config.toml
model = "self-supervised audio encoder (BEST-RQ)"
dataset = "babble in 24 made-up languages, each with its own sounds, syllables and stress or tones, from a formant synthesiser"
train_examples = 39062
n_mels = 80
hop_length = 160
input = "log_mel"
win_length = 400
codebook_size = 1024
mask_prob = 0.05
arch = "crnn"
norm = "batchnorm"
hidden_act = "relu"
channel_attention = "se"
depths = [1, 1, 1, 1]
kernel_size = 5
stem = "single"
widths = [192, 192, 192, 192]
rnn_width = 128
rnn = "lstm"
bidirectional = true
rnn_residual = true
rnn_layers = 6
optimizer = "soap"
beta2 = 0.99
learning_rate = 0.0022
beta1 = 0.9
shampoo_beta = 0.95
eps = 1e-08
precondition_frequency = 50
max_precond_dim = 1024
merge_dims = true
one_sided = false
adamw_lr_other_params = 0.0029
gradient_centralization = true
max_steps = 1000
batch_size = 48
epochs = 1.2
lr_schedule = "wsd"
decay_fraction = 0.4
final_lr_fraction = 0.1
warmup_steps = 100
weight_decay = 0.0
adamw_weight_decay_other_params = 0.01
Rows from block 3 of a small self-supervised audio encoder (BEST-RQ), named by matrix and row number. Each number is 200 + 20 x the weight over its row's rms, rounded and kept within 0 to 999. All counts start at 0.
After each channel's rows are labels from the 100 clips, of 14976, where the channel reaches its highest value: "strongest on" is what is common among them. Only what is clearly more common there than usual is listed. The data: babble in 24 made-up languages, each with its own sounds, syllables and stress or tones, from a formant synthesiser. In brackets: how many of the 100.
# conv: width-5 conv (model.blocks.3.conv.weight, 192x192x5, each kernel summed), inputs 96-191

conv.65,186,182,183,196,214,208,208,187,211,164,139,185,198,177,230,208,217,210,168,215,243,200,167,159,208,204,230,205,188,191,164,226,219,187,217,240,231,214,226,220,190,182,181,202,201,208,200,185,182,237,224,171,200,194,207,188,184,190,180,222,201,206,182,212,193,209,235,203,227,184,199,213,200,198,226,205,194,211,204,144,186,214,174,199,208,218,219,224,192,208,181,165,202,200,182,172
strongest on: voice: low voice (54); muffled (low-pass) (32)

conv.172,208,174,205,178,175,246,239,165,174,202,187,212,209,183,204,193,217,213,211,206,213,163,165,205,200,196,165,187,194,232,213,187,229,151,190,199,194,248,186,182,187,174,218,220,231,188,165,193,193,214,217,185,161,208,189,221,199,203,173,201,178,193,223,210,196,193,239,206,209,184,188,226,184,209,211,223,184,202,219,235,194,182,209,201,193,212,191,211,210,206,220,208,196,225,228,189
strongest on: voice: low voice (52); /x/ (42); /z/ (36); /s/ (28)

conv.43,219,173,160,207,187,229,205,192,224,205,129,190,151,218,209,221,193,183,207,184,189,229,184,203,206,182,184,196,193,203,185,239,221,210,170,211,187,217,195,237,203,188,206,258,212,207,194,200,221,153,188,213,171,194,196,214,196,205,234,202,185,188,181,198,187,184,217,225,210,192,202,223,234,220,204,218,211,212,194,219,195,223,224,186,164,214,185,225,220,203,193,192,218,190,224,215
strongest on: voice: low voice (52); /z/ (40)

conv.127,161,217,202,207,243,182,188,196,250,196,239,221,193,168,175,200,209,163,231,166,216,211,202,170,199,216,177,229,209,187,197,188,167,190,212,187,199,192,181,188,201,220,185,213,169,226,209,217,208,244,222,183,224,157,181,215,159,192,212,172,186,204,220,211,193,199,199,216,173,210,177,184,181,171,184,178,185,218,222,197,192,201,193,199,251,201,195,204,261,222,184,209,233,202,207,199
strongest on: clipping (32)

conv.165,236,205,208,248,163,197,192,206,186,190,213,202,174,214,225,179,202,216,198,188,177,198,197,213,208,183,188,215,200,229,220,218,186,203,232,197,172,182,198,209,221,211,217,259,185,185,186,172,246,189,194,221,222,201,187,207,202,194,206,201,201,192,190,206,173,183,267,198,187,185,183,220,186,215,183,196,222,199,224,190,202,188,248,221,217,207,184,187,203,213,199,215,179,168,196,180
strongest on: voice: low voice (54)

conv.32,162,217,186,177,190,194,153,205,212,173,198,183,203,200,196,205,206,178,224,167,189,211,185,202,195,175,174,168,228,234,210,219,178,176,198,200,185,199,195,191,222,202,194,206,242,212,191,198,182,216,207,225,215,164,182,196,188,212,235,219,193,190,223,229,178,186,187,169,221,177,161,203,201,213,193,229,209,198,203,178,181,222,160,157,206,200,202,203,181,153,238,202,180,200,197,222
strongest on: voice: low voice (72); /s/ (30)

conv.174,198,203,219,183,217,241,192,196,195,162,215,202,162,233,253,210,211,187,228,196,195,221,193,210,218,201,170,198,232,180,229,151,211,224,229,217,223,209,211,209,219,192,208,216,202,176,196,199,209,240,201,221,212,194,195,209,189,218,186,184,177,217,206,190,188,229,203,196,209,219,226,153,182,206,207,196,214,170,193,172,206,198,206,164,242,184,204,186,230,193,184,174,201,194,180,192
strongest on: clipping (28)

conv.148,207,212,215,211,217,179,198,182,224,190,193,206,180,204,185,195,185,223,207,177,189,191,213,194,186,203,198,196,200,190,240,212,169,205,220,165,204,210,208,199,183,218,243,225,245,199,200,207,214,228,276,173,213,213,172,229,191,234,214,214,225,194,226,192,190,211,183,181,209,196,165,183,215,192,199,194,231,183,203,180,233,199,166,184,209,199,224,182,209,185,167,210,196,197,253,194
strongest on: clipping (93)

conv.114,204,213,256,201,211,219,201,196,212,226,214,172,215,205,183,187,176,168,223,197,185,212,196,215,216,182,190,193,223,220,247,190,193,176,177,218,196,164,224,164,164,222,186,223,205,200,191,196,186,202,220,205,168,207,192,193,229,228,198,220,166,197,244,211,186,213,205,211,158,202,197,238,198,193,203,193,252,203,163,207,228,222,217,211,228,196,168,195,222,173,199,194,221,205,207,206
strongest on: mains hum (65); clipping (29)

conv.166,228,192,223,190,210,231,218,225,222,199,186,196,192,206,179,237,226,239,185,177,173,240,220,191,220,184,206,236,193,200,190,191,215,221,193,257,197,219,173,193,208,207,214,185,209,226,198,221,189,195,208,203,171,204,189,230,194,192,195,209,190,197,218,198,170,194,205,187,219,196,208,182,235,184,222,231,218,177,169,231,193,192,176,194,212,188,185,179,241,209,184,226,206,196,232,185
strongest on: clipping (28)

conv.141,224,142,208,198,175,164,205,214,176,213,187,193,210,205,185,198,194,205,192,235,193,196,208,210,159,157,209,222,191,174,204,221,205,207,201,210,200,197,220,211,212,177,165,202,178,188,168,198,156,228,243,158,198,193,191,230,189,203,209,200,231,209,190,188,189,169,212,201,220,214,188,194,220,175,214,216,198,183,190,217,213,178,163,202,177,199,224,143,197,186,219,176,224,208,201,187
strongest on: voice: low voice (58)